config = dict(
    train_examples=195000,
    horizontal_flip=True,
    num_classes=3,
    weight_standardization=True,
    drop_path=0.2,
    expansion=4,
    loss='cross_entropy',
    init='kaiming_normal',
    lr=0.0012,
    steps=14300,
    weight_decay=0.2,
)
Rows from block 5, named by matrix and row number. Each number is 128 + 32 x the weight over its row's rms, rounded and kept within 0 to 255. All counts start at 0. After the name is the row's rms in percent of the matrix's.
# convs0: expand pointwise conv (model.blocks.5.convs.0.weight, 288x72x1x1, standardized in use), inputs 0-71
convs0.11 104 [175  94 146 175 175 145 147 109  97 130 119  78 166 191 129 122 115  90 123 117 101 118 146 166 125 144 128 124 172 124  84 156  64  77 149 123 164  77 183 119 143 107 134 180 132 179 144 165 193 113  95 176 136 113 103 126 146 139 133 104 137 124 132 150 125  39  88 158 138 111 130 187]
convs0.12 098 [132 187  83 140 146 131 157  87 134 163  91 143 131 109  97 182  69 127 124 195 157 115 119 145 159 143 146 149  72 186 139 128 133 135 119  95  82 121 142 145 102 115 214 139  93 154  69 172 111 118 131 168 134 112 108 197 152 140 147 120 164  84 141 132 123 164 157 156 103  83 182 127]
convs0.13 097 [151 143 145  91 145 162 158 129  94 106 115 172 131 125 107 119 122 114  95 140  82  92 157 120 117  91 101 137  90 251 113  75 124 132  92 159 118 143  74 148 147 153 163 176 142  72 139 110 114 131 136 202 112 148 115 162 140 169 137 126 167  78  85  92 110 152  69 143 122 120  94 140]
convs0.14 107 [122 102 147 155  94 167 165 148 141  86 130 113 112  96  96  79 147 141 124 110 128 139 142 108 195 160  83  78 147 181 224 121 175  86  84 101 154 105 150 144 110 154 111  75 155 155  79 133 132 146 188 123 151 129 187  79 131 122 120 108 187 158 157 154 123 101 127 105 140 124  89 148]
convs0.15 108 [129 141 122 123 155  86 149 149  72 139 134 103 160 170 147  83 133 136  90 166 109 126 149 111 127 125  96 116 106 175 124  71 113 154 131 180 164 107  69 150 166 149 102 193 171 113 125 155 133 118 130 245 192 100 140 171 148 166 141 121 119 119 121 136 130 146 117 163 143  65 109  87]
convs0.16 097 [162 121 121 129  97 139  56 122 129 127  90 113 145 135  90 119  61  57 140 162 157 176 161 117 191 117 134 143 149 130  97 190 117 100  83 175 103 184 114  90 171 132 102 113 138 144 100  94  69  98 131 134  61 174 128 135 114 169 127 150  84 111 130 139 153 113 169  90 141 169 151 125]
convs0.17 093 [169 104 131 107  90 131 151 148  93 120  71 126  99  78 143 168 120 173 150 137 110 143 100 139 111 117 174 165 125  94 146 142 122 111 114 103 217  84 113 157 160 146 140 108 166 112 147 141 205 120 129 148 146 126 124 126  94 105 136 116 207 158 175 158  93 120 135 184 134  87  63  70]
convs0.18 105 [116 121 173 126 109 137  77 109 137  99  53 131  78  26 114 119 115 141 129 116 135 180 166  73 114 140 160 172 129 110 152  75 107 139  75 133 101 129 110 100 166 127 111 117 177  90  81 118 100  99 146 104 115 113  97 114 164 161  95 204 167 148 159 102 102 112 133  91 134  98 139 140]
convs0.19 103 [144  87 103 158  88 119  92 180 106  56 123 160 106 142 184 157 152 107 113 159  52  98 136 137 124 115 101 133 103  87 165 160  80 103 117 141 168 131 125 125  75 188 119 105 149  60 131 127 163 113 138 132  91 125 122 100 116 142 122  57 117 174 111 112  86 147 124  76 117 165  93  83]
convs0.20 095 [120  96  51 142 134 118 110 190 136 145 117 127 128  76  97 124  87 149 163 116 141 152 135 179 188 179 125 120  92 131  57 113  88  79 151 120 105 171 135 180  97 125 154 177 104 159 153 135 184 126  89  94 144 147 108 149 121  58 127  75 160  97 144 128 112 119 179 150 151 152 131 111]
convs0.21 106 [ 70 142 177 161  78  91 130 117 136 143 128 124 105 101 173 193 150 123 110 108 100 154 125  81 147 100 120 197 189 133 118  75  85 150 148 148 160 126  76 139 187 111 118  85 125 147 101 122  61 124 144 167 140 145 142 138 157 211 127 136 140 134 163 145 100 177  86 107 103 123 128 101]
convs0.22 101 [104 109 113 104 181 111 107  47 150 157  96  64 127 105  91 159 102 131  85 153 138 154 126 110 149 138 173 166 146 173 148  99  97 192 136  96 137 167  97 145 165  92 143 113 116  99 129 132 107 215 135 119 131 118  82 112 135 148 149 167 149 143 142  79 122 152 105 137  56 112 183  84]
convs0.23 099 [147 162  52 129 123 118  89  78 145 131 136 115 125 128  89 137  99  95 115 169 155 134 103 168 171 168 151 126 127 101 111  84 130 119 148 158 100 193 127  62 120 186 152  64 136 112 171 175 125 172 123 146  77 138 134 148 134 160 143 189 130 100 134 126  99 119 205 131 174 108 165  96]
convs0.24 102 [124 130  76  99 142  89 114 106  89 106  74 130  52  91 173 119 138 156 126 147 102 195 182 134 110 172  68 104 131 126 116 144 179 117 126 113 138 178 122  95 131 213  96 122 142  91 121 114 133  96 161 139  79 158  98 122  86 111 134  94 122 193 142 122  98 179 142 111 110 126 122  82]
convs0.25 097 [139 178 116 149 115 172  71 112 160 161 126 103 189 149 132  85 174 134  70 133 158 131 135 155 169 113  79 151 189 121 144 139 111 136  97 113 114 154 104 139 172 149 115 146 113 146 169  77 118 109 123 104 101 153 187  86 110  95 122 196 112  71 134  65 144  89 139 190 120 167 105 143]
convs0.26 101 [172 174 138 138 150 112  72 111 171 165 185 153 122 110 161 182 185 122  79 209 113  83 122  79 151 128 129  79 139 113 152 102 115 134 153 190  94 138 144  72 150 112 135 139 149  84 135 110 112 128 133 139  79 146 131 139  75 163 166 124  91 153 126 149  99 100 157 165 106  99  82  93]
convs0.27 100 [116 158 125 144 117  97  93 114 122  99  97  95 111  96  96 152 147 108 149 108  47 114 128 123  93 148 124 155  55 174 152 166 130 156  77  77 126 170 130 148  86 127 172 165 111 149  94 138 100 108 177 121 150 136  77 134 139 132 133 193 118 127 102 106  95 127 178 163 152  27 147 146]
convs0.28 098 [149 123 183 114 177  96 148 108 106 128 100  80  98 143  97 140 100  93 110 166 125 138 164 106 147 123 141 127 121 123 170  65 141 157 121 117 167 118 113 143 183 104 132 127 143 126 105 142 110 167 140 220 156 109  64 142 226 185 142 122 116 128 144  88 109 136  81 185 109 116 175 102]
convs0.29 106 [109 102 139 143 148 144  94 140 162  99 158 142  85  78  67  65 130 105 147 151 187 172 172  88 140 160 159  78 195 128 114 144 151  77 106 129 114 153 133 118 161 186 100  76 135 174 140 106 150 118 143 142 132 150 149 130 143 160 139 125  80  62 148 113 156 104  61  75 115 140 141 145]
convs0.30 098 [119 111 173 156 110  92  71 121  88 157  97  59 109 103 123 131 121 113  90  98 116 172 161  80 148 114 150 130 130 144 129 151  73  99  87  85 123 155 119 143 205  74 141 129 109 152 104 114 127 212 133 134  99 157 108  52 160 168 128 157 127 102 118 116 128 178  86 132 126 135 185 120]
convs0.31 102 [211 168 112 117  93 175  71 108 114 162 154 103 169 132 124 168 151 174  68 122 186 119 169 143 129 126 122  97 155  97 120 100 110 127 151 153 106 183 114  85 116 134 124 139 195  85 166 127 160 141  87 183  97 130 138  97 155 132  96 148  98  83 106  68  86 136 116 125 138 142 121  83]
convs0.32 098 [111 103 108  73 100  83  79 117  92 141  48 121 111 114 130 162 122 138 114 123 135 147 124 151 186 107 155 201 143 114 122  85 150 106 123 178 159 154 108  78 165  76  84 157  78 114 110 128 124 123 130 164 144  99  85 229 129 101 151 179 102 160 135 106 143 138 111 160 122 130 101 118]
convs0.33 094 [134  99 139 188 128 132  75 124 157 134 136  50 123 126 107 137 147 125 206 126 127 125 110 164 110 158  64 149 110  80 140 163  87 160 155 106 140 117 119 110  97 121 114 120  95 121 136 178 124 139 140  27 111  68 157 105 108  91 104 107 131 143 128 162  77 144 175 143 193 138 119  86]
convs0.34 098 [126 165 103 132 127 139 130  94 141 162 100  91 146 137 102 174 114 100 130 134 188 125 132 149 130 126 160 177 128 142 132 149  70 125  90  49 136 113 121 142 157  72 178  53  96 165  98 120 158 185 102 105  28 153 109  80 125 129 154 132 129  72 131 150 111 143 154 146 124  98 174 131]
convs0.35 110 [120 142 147 112 136 100 113 105 127 125 156 104 123 136 149 183 161 121  43 113  97 156 149  78 136 101 145 156 202 100 147  99 101 150 112 126 166 117 113 181 193 147 127 137 153 126  98 100 123 231 136 150  93 120  85  80 119 184 125 112 153 152 155 136 109 150  92  85  69 137 144 100]
convs0.36 105 [110 124 185 130 106  99 128 126 133 146 100  44  96  90  80  83 105 121 145 108 143 142 123  94 165  92 182 122 159  70 206  75 138 111 118 125 173 113 137 156 158 147 133 165 135 105 107  92  47 147  87 160 124 107  89 111 128 150  92 190 109 143 164 103 170  95 135 128 143 121 110 119]
convs0.37 095 [140 109 145 146 127 126  49 160 110 170  95 115 143 137 134 124  90 142 150 133  31 128 112 122 133 137  98 150 159 167 183 118 138 126 156 175  86 138 128 100 105 100 116 189 142 125 152 123 106 183 126 118 108 116 132  81  75 192 132  98 160 110 188 129 102 161 124 122 148 220  98 142]
convs0.38 099 [ 91  90 133 155  78 160  61 111 139 138 115 120 137  73 143 166 150 123  86 125 144 153 148  90 144 128 156 143 137 184 127  86 117 176  93 152 135 124 138 113 192 115 154  90 176 152 146 112  77 167 120 127  92 144  93 113 101 133 164 138 141 134 170  80 128 170 147 150 127  33 146  55]
convs0.39 102 [129 107 126 118 142  93 175  94 129  98 137 201 120 119 156 107 111 146 119 127 180  95 122 107  98 143  71  75 106 119  98  80 125  96 178 184 125 105 100 127 159 148 140 177 130 112 158 156  86  54 115  96 127 117 211 106 152 115 119 117  88 178 119 131 142  97 125 154 188 130  62 134]
convs0.40 102 [ 72 109 142 115 103 138 157  51 140 131 155 187 132 120 142 164 113 154 166 161  87 130 147 112 147 162  81 140 122 137  79 163 125 114 102 139  97 181  96 151 120 112 149 117 108  67 142 134 107 146 178 121 115 123 193 104  21 131 135 100 125 108 100 193 109 104  98 135 136 174  93 108]
convs0.41 106 [162 133 192 155 173 131 105 192 182 107 175 162 146 150  73 131 174 121 121  76 117 116 133  97 154 149 102  92 117 140 208 132 158 129 102  96 173  96 114 115 125 174 109  96 127 157 157  82 184 165 170 162 136 142 111 112 156 128 112 123 137 114 135 112  98 109 100  39 106 131 107 151]
convs0.42 098 [122  93 129 124 138 160  98  77  89  95  94  92 124 113  96 110  71  75 159 181 109 113 162 141 140 155  91 112  94 170 109  59  71  85 116 120  97 153 106  72 159 157 147 167 143  98 143 161  97 140 126 188 136 119 145 164 157 221 181 117  95 120 108 127 129 137 112 147 125 156 128 151]
convs0.43 099 [ 90 154 139 115  99 108  82 120 184 126  96 110 150 112 124 114 105 188 199  57  97  97  39 115  65 108 147 145 131 113 111 146 160 141 162 133  84 116 157 143 109  76 134 152 110 130 139 158 156 138 157  92 144 136 153 151 134 159  27 140 122 118 134 101 110 132 134 124 177 110 146 168]
convs0.44 103 [ 97 142 155 147 136 138 129 110 102 112  92  92 123  97 106 122 156 125  62 131 134 171 129  84 162 138 164 110 162 115 162  90 112 187  95 142 148 163 109 108 225 149 124  89 171 133  73 134  70 161 153 154 142 114  76 124 182 176 138 121 120  90 152  85 128 149  68 122  92  94 151  95]
convs0.45 100 [151 126 139 146 144 117 120  96 137 128 116 119 119 179  97 104  65 122  86 152 179 116 105 150 156 104 143  82 125 125 188  88 118 124 129 111 106 112  71 126 160 119 126 166 141 102  98 141  96 123 149 187 149 153  74 157 163 161 133 168 101 114 101  77 206 218 133 157 149  76 148  79]
convs0.46 099 [145 137 104 137 126 177 151 145 169 190 119  34 174 101 136 120 137 167 164 146 145 108 131 160 128 133  74 162 159 116 102 157  83 142 152 117 114 123 130  91 121 118 121 111 131 129  80 166 105  72 111  58 125 153 208 100 121  89  92 127 110  92 103 178  59 144 151 165 144 135 140 122]
convs0.47 099 [ 90  92 121 149 125  91 125 143 123 159 111 112 116 153 168 227 153 185  99  97  43 136 148 149 108 169  96 170 133 114 134 152 110 125 120 135 167 114  98 137 159 111 126 158  35 101 118 173 127 161 163 126 102 132 141 121  44 142 149  68 135 138 133 161 142 135 123 149 115  90 116 104]
convs0.48 105 [155  77 107 163  82 138  60 183 109 110 171  83 164 122 144 124 105 138  98 134 136 159 104  96 170 104 148 131 170 124 152 145 118 178 103 135 156 107 147 196 127 129  96 116 138 116 144 144 165 193  64  54  87  99 163 105  94 101  74 146 130  93 143 140 125  83 174 130 108 122  95 119]
convs0.49 098 [187 122  86 143 106 103 116 110 101 132 147 119 172 117 131 163 147 137 112 105 193 113  97 180  89 164 132 115 149  88  85 173  73 110 110 139 195 126 112 121 156 109 113 129 127 196 152 124 152  97 140 175 170 131 164 139 169 128 146 133 189 129 130 102 143  72  60 100  91  71  92 150]
convs0.50 099 [108 110  95 137  74 145 105  45 117 134 110 142 135  99  79 194 111  80  97 131 104 157 127 120 104 148 163 113 209 151 127 128  80 130 118 121 174 127 164 145 124 145 161 103 141 120 102 132 118 176 186 123 121 210 144 161  99 124 114 126 122  37 137 105  96 140 138 111 102  96 172 120]
convs0.51 102 [ 90 155 116 141 106 139  78 124  76 139  85 110 138 123 184 183  92 158 111 152 147 120 119 142  66 108 141 136 140 186 140 127 106 135 107 151 112 172 103 143 179 120 150 140 119  74 127 180  91 147 106 134  45 127 110 164 132 142  49 131 176  90 130 127 100 105  94 162 128  81 199 119]
convs0.52 102 [ 85 161 155  76 119 154 110 107 118 183  99 148 119  95 113 142  98 159  92 113  96  93 118 127 102 109 182 189 158 104 110  93  93 155 101 124 144 132  87 147 163  92 130 136 172 142  62 123 117 136 123 220 132 174  97 120 176 118 111 130 143  77 113 136 115 154 115 114  39  81 124 132]
convs0.53 102 [113  95 126 200 136 172 128 187 121  58 140 141 111 116 146  58 145 110 171 136 134 102 153 131  99 112 100 100 156 190 173 121 106  63 129 154  84  91 144 170  97 159 112 157 150 207 149  86 138 105 138 144 151 103 155 100 124 128 101 112 136  87 118 113 152  82 107 103 159 143  89 170]
convs0.54 097 [138 154 135 134 165  67  75 139 130 104  97 183  66  84 137 118 201 177 103 139 126 198 164  73 166 121 108  88 105 117 130 155 138 127 146 156 109 139 130 116 170 167 128 130 199  99 131 181 108  84 109 120 171 156 111 141  85 110 170 102 136 126 154  86 133  99 130 141 160 109  80 113]
convs0.55 106 [106  83  79 139  80 147 103 172 150  80 106 118 111 183 155 157 101 157 136 118  32 122 134 145 123 120  86 111 148 159 144 183 124  95 138 142 150  80  56 125 118 103 107 174  84  95 138 132 122 165 110 174 138 163 105 154 110 168 114 103  91 104 119 187 188 128  93 122 102 153 125 145]
convs0.56 097 [110 118 114  95  93 119 134 118 171 128  84  57 154 102 137 190 129 160 170  51 108 102 142 149 129 107 183 157 168 156 170 161 164 124  89  86 162  74 120 125 110 101 194 109  99 148 113 127 112 145  83 166  99 118 123 108 123 147  72 145 186 108 187  90 124 111 161 112 106 136 139 111]
convs0.57 095 [116 111 168 131 157 112 100  83  92 100 108 142 140 122  94 134 142 125  49 144 113 161 169  78 158  99 154 148 122 127 156  77 122 123  80 150 160 155 117 119 207 135 142  94 144 143 107 143  97 138 157 204 165 137  75 108 191 178 152 139 138  86 160 123 164 104  65 137  93 101 104  98]
convs0.58 100 [137 110 148  67 107 110 153 148 192 163 166 133 142 145 150 174 120 160 137 102  64 122  76 165 108 148  90 141 100  70 122 130  88  71 130 142 110 125 169 114  97 128 168 158 111  68 171 158 104 105 129 161 158 127 127 163  87 149 126 126 113 204 141  86  59 122 183 119 157 116 140 121]
convs0.59 101 [142 161 133  90 143 179 205 118 166 120 154 127  95  93 123 179 135 100 151 118 139 117 158 152 177 169 109  74  96  85  95 184 129  98 143 119 102 153 138 158 136  99  68 105 138 166  97  67 144  53 138 103  70 113 105  99 117 122 138  95 118 141 133 166 117 149 132  56 124 166 111 141]
convs0.60 099 [149 107  82 173 129 146 107 131  46 124 133 149 170  77 101 112  73  89  85 164  92 112 104 173 119  97 120  75 103 178 108 121  87 154 116 152 163 136 144 171 116 169 144 130 153 143 111 141 160 104  80 149 150 160 145 185 132 133 102 104 162 132 173 148 138  72 127 216 124  99 139 116]
convs0.61 095 [103 124 129 133 143 144 101 131  73  62 125 156  65  97  97  90 162  22 162 108 151 145 196 130 151 166 119 109 134 147 123 166 146  92 158 154  67 117 141 115 140 161 140 166 142 196 111  80 140 103 123 171 150 110 133 120 149 142 152 106  94 135 107 157 154 119 133  86 133 186  98 152]
convs0.239 098 [164 128 157 138 112 107 126 135 193 128 220 104 155 152 123  56 131 142 102 122 146 138  80 118 136 159 143 114 195 167 108  93  84 156 147 127  61 122  94 129 179 105 203 163  97 164 136  86 134 156 129 128 180 147 116 113 107 116 173 138 126 121 128  93 141 127  82 122  72  93 133 115]
convs0.240 101 [140 133 159 108 101 167 118 132 114 122  97 112 191 105 137 153 118 228 179  85  96  97  49 136  93 122 164 137 128 142 147 152 136 115  94  89  92 104 164 163 104  81 151 126 147 182 168 116  92 170 111 112 129 149 113 127 120 154 123 192 134 106 154 102 121 158 135  95  86 154 198 150]
convs0.241 096 [140 130 154 143  67 106 120 165 109 120 120 190 100  79 254 178 163 185  91  93 130 174 152 112 121 126 164 148 123  89 112 122 127 104  94 154 196 131 108  95 157 184 138  92 138  59 147 149 123 128 127 163  97 121 120 117 149 135 136 117 161 118 151 139 114 154 135 109 120 123  99  96]
convs0.242 098 [ 91  81 107 141 147 126 174  38 113  99 148  93 135 156 141 118 135 114 149 163 123 184 175 101 140 137  90  96 162  97 134 122 108 115 145 174 104 214 131  84 122  83 130 156 147  97 109 139 104 136 179 152 132  84 156 149 106 223 150 129  76 141 101 131 153  89 140 143 121  95 137 114]
convs0.243 100 [ 86 182 147 117 204 125 169 124 110  92  83 114  95 173  95  83 177 125 121 130 160 109 183 154  92 109 104 125 146 146 151 147 182  90  88 115  91 106 100 168 162 158 118 162 116 125 143 106 126  69 148 163 174 132 120 143  99  86  98 112 115 114 127  83 147 109  95 220 141 149 118 153]
convs0.244 099 [120 147 152 112 128 110 116 114 110 110 142 178 137 104 214 135 133 156  99 136 116 170 124  57 150  89 169 120 153 107  92 130 106 119 119 133 143 184  71 112 158 165 110 135 126  33 143 165 139 208 154 131 146  70 110 116 109 190 113 129 132 131 125 138 153 140 111 104 139  94  50 128]
convs0.245 098 [113 150 190 100 108 144 144 126 160 103 127 147  81 106 125 110 105 125 135 135 166 115 187  85 145 186 132  75 176  92 149 141 105 115 159 107  69 116 146 118 132 141 127 122 176 128  97 139  47 135 153  91 146 118 134  76 128 178 123 107  97 147 140 103 175  72 216 135 177 125 170 118]
convs0.246 094 [155 134 117  98 101 128 141 175 162 158 101 119 140 135 161 175  94 153 153  98  82  83 110 115 112 103 161 147  94 119 117 163 184 118 150 150 188  82  63 137 116 127 158 114  93  60 242 145 148 156 148 115 104 136 110 132 130 144  83 171 144 142 154 134 103 142 147 176 122 115  75 146]
convs0.247 100 [ 33 135 164 148 124 133 116 105 142  46 128 128  80 144 102  66 117 110 186  89 153 102 165 195 122 154  96 140 137 104  90  88 132 114 114 164 132 152 145 156 156 172 124 156 168 146 109 123 143 165 176 110 112  96 164 136 157 141 119 109 124 122 138 130 185 135  57 137 118 158 156 174]
convs0.248 096 [ 74 146 113 142 178  88 110 155 125  96  37  93  94 102 107 123 114  43 109 115 141 115 127 114 101 118 113 151 116 120 126 104 223 159 135  87 143 117  95 133 121 136 122 129 115 172 110 158 118 113 130 126 130 142 136 182 172 139 110 151 140 128 142  86 152 157 115 218 115  50 119 131]
convs0.249 101 [ 77 153 124 126 152 167 123 179 109 139  96  77 121 139  55 109 131  99 145 109 161  94 129 158  92 125 172 145 104 188 159 121 204 125 122  53 114 112 139 228 141 135 129 137 128 155 106 145  79 124 163 143 139 139 114  75 122 106 111 142 199 147 150 152 118 118 125 147 110  97  95  98]
convs0.250 107 [ 53 190 137 154 170 130 128  89  76  91 158  81 100 134 116 105 132 116 149 190 129 130 127 144  58 109 127 146 152 134 117  90 156 149 142  69 127 130  69 181 127 120 143 174 116 163 129 167 102  59 144 112 125 132 141  93 141 139 116 173 166 182 130 115  93 149 104 182  93  98 146 152]
convs0.251 096 [161 159 123  79 112 150 120 122  96  89 124 169 135 122 200  87 151 123  96 161 190 122 114 110  93 135 147 121 158 142  79 164  58  97 127 160  91 123 126 128 153 207 157 108 160 141 169 116  99 101 113 172  87 148 129 136 153  60 147 132 146 161 126 161  99  57 156 141 130  87 116  87]
convs0.252 098 [103 187 128 123 113  90 139 117  64 150 119 163 135 160 147 138 127 115 137 177  95 115 134  96 143  95 138 119 101 164  95  99  91 126 119 161 106 124  16 129 158 177 152 170 134  61 168  88 101 184 108 148 107  76 166  98 112 115 152  74 119 170 132 139 106 146 112 183 121 139 104 122]
convs0.253 099 [138 156 186 105 103  86  85 178 140 183 167 108 163 117 132  85  41 131 103 161 121 107  93 105 129  62 124 112 105 119 157  44 126  93 157 131 133  75  89 141 179 145 177  96 148 145 154 105 129 140 101 168 111 119 141 140 147 148  90 142  97 129 180 118 148 124 108 149 155 101  81 149]
convs0.254 100 [138 129 129 112 142 161 143  86 178 123  88 100 118  73  87  87 169 109 123 110 209 146 163 143 156 151 185 137 185 122 121 135 154 111  85  84  72 175 150  83 159 109 152 131 134 125  76  93 110 114 156 139 112 166 131 122 174 106 154 145  88  93  51 123 123 152 125  99  96 144 182 137]
convs0.255 107 [133 119 141 151 151 116 133 151 144 111  53  58 151 102  74  88 120 133 179 104 135 146 148 151 124 127 130 151 165 180  99 139 140 103 116  62 113 127 158 155 176 140 136 167 130 181 134  90 177  79  48 146 190  93 120 108 166  90 103 111 128 137  55 119 138 106 116 165  99 136 123 124]
convs0.256 097 [113  84  85 132 142 100 123  67  80 120 171 117  94 130  75 111 138  86 105 135 181 137 130 112 117 148 150  69 143 107 126 106 176 146 125 154  73 131 125 106 139 117 153 113  90 132  74  89 137 106 134 154 132 205 114 169 181 111 149  75 150  65 110 127 158 170 128  95 110  84 181 178]
convs0.257 098 [155 151  72  99 114 159 168  58 138 153 139 132  96 105 106 209 121 130 116 170 136 145 168 187 135 155 191 134 166 114 131 152 108 142 136 117 109 187 165  72 188  79 159 103  99  90 121 139 137 166 118 117  96 157 113  80 140 150 130 137 120  88 122  68 119 140 130 112 118 116 197 135]
convs0.258 100 [ 73  75  40  93 143 148 139 184 116 155 169 143 153 109 105 187 147  96 112 155 106 143 166 159 127 118 127  93 144 174 148 152 181 142 114 102 157  73  82 164 124 181  80 132 165 106 108 173 119 102 114 151 141 122 148 145 122 125 130  97  98 110 108  92 171  86 148 159 107 147  67 153]
convs0.259 094 [ 87 172  69  84  73 134 119 134 184 144 171 130 195 123 181 110 148 207 114 156 106  86 111 137 131 100  98 136 127 132  94 196 121 124 154 147 109 145  89 116 137  97 117 140  89  92 177 178 115  98 106 109 109 123 177 121  68 103  77 132 104 132 115 167 108 125 180 156 109 136 115 114]
convs0.260 101 [189 173 120 152  91 100 104 109 141 107 123 195 139 123 150 207 180 175  28 161 100 148 111 112  91 128 112 166 108 125  99 113 115 137 117 130 168 139 125 146 159 156 132 160 139  49 153 167 114 139  81 115 153 116 116 158  99 101 140  97 195 146 109 150 136  83 131 125 116 123 124  97]
convs0.261 094 [ 57 155 155  69 126 106 126 131 183 141 137 117 124 194  95 109 133 173 152  78  70  79  98 130  60 118 126 119 134 120 181 108 123 102 189 133 132 129 103 206  92  92 183 170 149 135 153 141 125 151 131 133  93 116 139 146 107 158 109 112 127 120 158  77 142 105 121 168 191 123 134 118]
convs0.262 090 [ 78 147 142 120 133 135 112 130  90 116 131 123 126 112 103 119 142 151  67 117 159 105 153 168 137 185 152 104 136 108 120 126 125 148 160 109 154 124 158 109 158 169  35 137 152 162 145 140 173 123  82 198 168 127 101  68 149  86 109 112 185 137 129 122 160  85 162 163 125  31 116 160]
convs0.263 098 [125 124 136 128 139  88 139 149  61 129 114  99 161 139  96  98  51  73  80 149 181 115 123 116 105 121 107 137 145 147 134 118 115 139 152 147 139  66  96 154 178 122 155 184 155 163 128 157 128 115  84 182 198  92 141 153 162 123 142 121 106 152 105 156 177  75 130 178 140  55 128  98]
convs0.264 105 [158 138  98 144 125 131 246 151  67 132 151 100 200 148 126 134 116  85 123 179 102 108 141 112 135 125  89  83 138 122 123 101  91 120 164 209 125  98 116 143 167  89 113 136 117 122 138 103 135 175 120 144 100  59 176 128 127 165 176 116 127 125 148 165  99  98 166 110 164 121 116 117]
convs0.265 099 [157 108 122 105 134 153 189 108 161 202 129 121 106 146 131 195  96 185 151 130  73 142 123 157 107 129 178 127 115 105 105 137 114 143  89 141  91 147 189 142 122  84 138 113 111 129 173 168 104  93 100  69  79 141 113 128  72 109 119 135 100 160 154 139  55 135 135 193 146 152 176 148]
convs0.266 097 [132 131 130  85  98 119 115 120 140 137 135 223 119 122 147 116 183 147  92 132 106 158 167 118 140 127  69 147 130  59 160 141  88 134  73 163 121 187  89  88 128 166 144 137 163  71 148 146 116 116 180  94  84 142 132 115  48 180 148 129 124 136 118 122 136 156 121  90 134  91  76 158]
convs0.267 104 [ 84 148 107 100 108 142 183 121 140 102  80 120 135 210 122  90 105 117 146 129 102 129  99 124  60 103 128 114 127  94 120  95 133  56 169 141 109 130 147 167  77  87 151 191 124 131 144 180 170 147 140 124 122  64 185 161  87 158  99 117 134 151 156 149 108 146 141 163 198 144 110 138]
convs0.268 097 [110 115 152 110 112 117 149 134 210 168 143 127 148 157 114 169 151 205 147 130 110  55  54 180  97 136  94 144  61 119 132 116  88 137 153  82 122 152 179 120  97  43 164 136 129 127 132 150 141 123  98  98 119 166 109 145 111 149  90 146 134 112 123 140  95 114 111 171 119 130 183  99]
convs0.269 099 [175 141 183 137 146 139 123  94 105 139  68  69 108 108  90 147  92 107 150 129 233 191 176 102 155 116 161 155 138 185 154 103 156 151  75 110  98 113 119 147 136 107 185 116 153 130 110  76 117 121 144 152 121 191 124  96 145  85 149 173 126 108 142 114 148 146 102 132 124 120  97  96]
convs0.270 105 [120 173  94 121 102 186  98  95 107 117 132 119 141 114 103 151 130 193 128 142 163 134 113 166 110 113 135 131 168 109 124 168  52 142  27 130 118 175 158 100 172  95 142 128 171 129 112 175 124 127 133 141  83 178 154  94 105 140 105 179 135  61 143 134 129 130 101 176  98  83 169 128]
convs0.271 104 [111  91 201 123 131 165 163 106  84 129  97 130  74 135  84  84 140  80 117  88 159 159 157 125  99 135 172  99 161 164 164 167 137  53 131 149 125 105 135 148 121  98 138 150 187 145 108 153 184 157 110 146 168 114 106 127 147 104 131  83  84 116 127 108 172  51 103 129 162 154  88 139]
convs0.272 093 [148  62 135 156 129 128 109 156  70  97 185 133 130 156 211 135  93 115 132 142  88 107 130 139 133 126 104 111 132 115 121 133  44 123 132 156  97 141 142 104 110 184 144 114 146 108 178 118 158 133 143 136  94 110 119 140  49 160 162  36 108 108 107 123 133 141  88 117 100 187  94 168]
convs0.273 102 [161 122 118 113 103 152 190 127 120 131 146 123 157  93 109 160 245 161 104 126 202 192 152 100 147 198 121  88 150 111 108 134 138 156  90 145  96 157 113  79 156 105 106 137 175  76 118 136 118 114 162  88 164 172 108  80 146 100 178 134 122 128 121 134 147 139 154 126 135 128 128  98]
convs0.274 097 [132 149  95 156  28  92 111 107 137 160 128 102 169 140 137 158  84 154 128 125  94 128  47  89  89 121 113 116 144 125 166 109 111 192 136 147  57 135 105 125 105 116 161 136  70  90  98 159  66 178 138  66 127 131 162  88 138 115 104 132 149 103 138 121 163 148 114 119 182 134 131 138]
convs0.275 097 [122 150 127 171  82  99 116 109 116 120 110 125  69  95 143 130 115 135 130 145 161 186 122 118 152 101 133 215 185 101 139 100 201 141 147 106 156 142 150 140 142 163  96 128 129 132  85 175  57 186 110 162 115  80 159 110 137 170 135 176 160 116 181 111 146 124 161 120 101  62 158 125]
convs0.276 103 [159 125 147 191  87 158 127 130 124 120 162 162  99 119  98 158 181 131 141 171 109 150 154 141 215 137 146  98 172 133 143 132  32  95 158 177 136 136 155  80 167 158  84 122 167  93 121 128 132 111 134 165 112 171 118 102 163 164 153 147 130 144 104 116 147 156 102  91  96 195 165 128]
convs0.277 099 [ 14 151 116  92 178 178 119  81 103 106 117  81 126 163  95 142 154 112 148 121 109 141 150 125 117 136 132 122 131 174 169  92 129 135 112 125 108 156 104 168 174 140 152 151 152 170 111 105 102 121 151 183 136 147 123 131 141 125  79 180 126  90 145  54 141 143  95 189 109  69 158 109]
convs0.278 106 [144 113 181 131 108 118 127 206 130 152 166 191 135  98 197 115  87 177 138 133 117 137 133  68 106  85 116 139  79 122 153  96 156 147 126 126 146 125 120 130 163 159 120  58  99  54 153 105 131 153 187 116  89 111  88 118 136 147  98 128  86 125 152 120 132 199 114 119 151 154  86  95]
convs0.279 104 [116  47 181 159 125 107  89 106 118 150 150  92 118 158 170 113  98 153 160 127 108  77  86  89 173 112 125 151 150 150 119 128  99 122 135 156  94 105 136 127 126 122 190  87  65 160 182 162  98 168  78 108 112 118 180 131 170 195 130 149  92  82 135 156 136  84 126 172 162 136 117 119]
convs0.280 103 [127 136 155  40 131 182 129 170 206 134  95  92 151 118 157 151 117 190 129  85 155  97  57 142  95  55 104 162 148 126 112 110 163 134 122  48 156 120 114 185  99  75 118 133 124 121 136 105 146 130 110 115 128 136  90 137 126 107  88 165 145 125 143 134  76 154 109 102 125 132 158 132]
convs0.281 097 [109 151 166  87 118 145  76 159 179 178  96 107 180 138 130 127 105 136 107  57  73  88  31 117 123  63 194 157 113 126 138 136 155 140 137  70 136  88 123 172 114 101 143 113 142 167  94 132 100 144 118 104 127 116  84 156 115 130 101 151 157 133 191  97 112 148 137 123 103 104 130 123]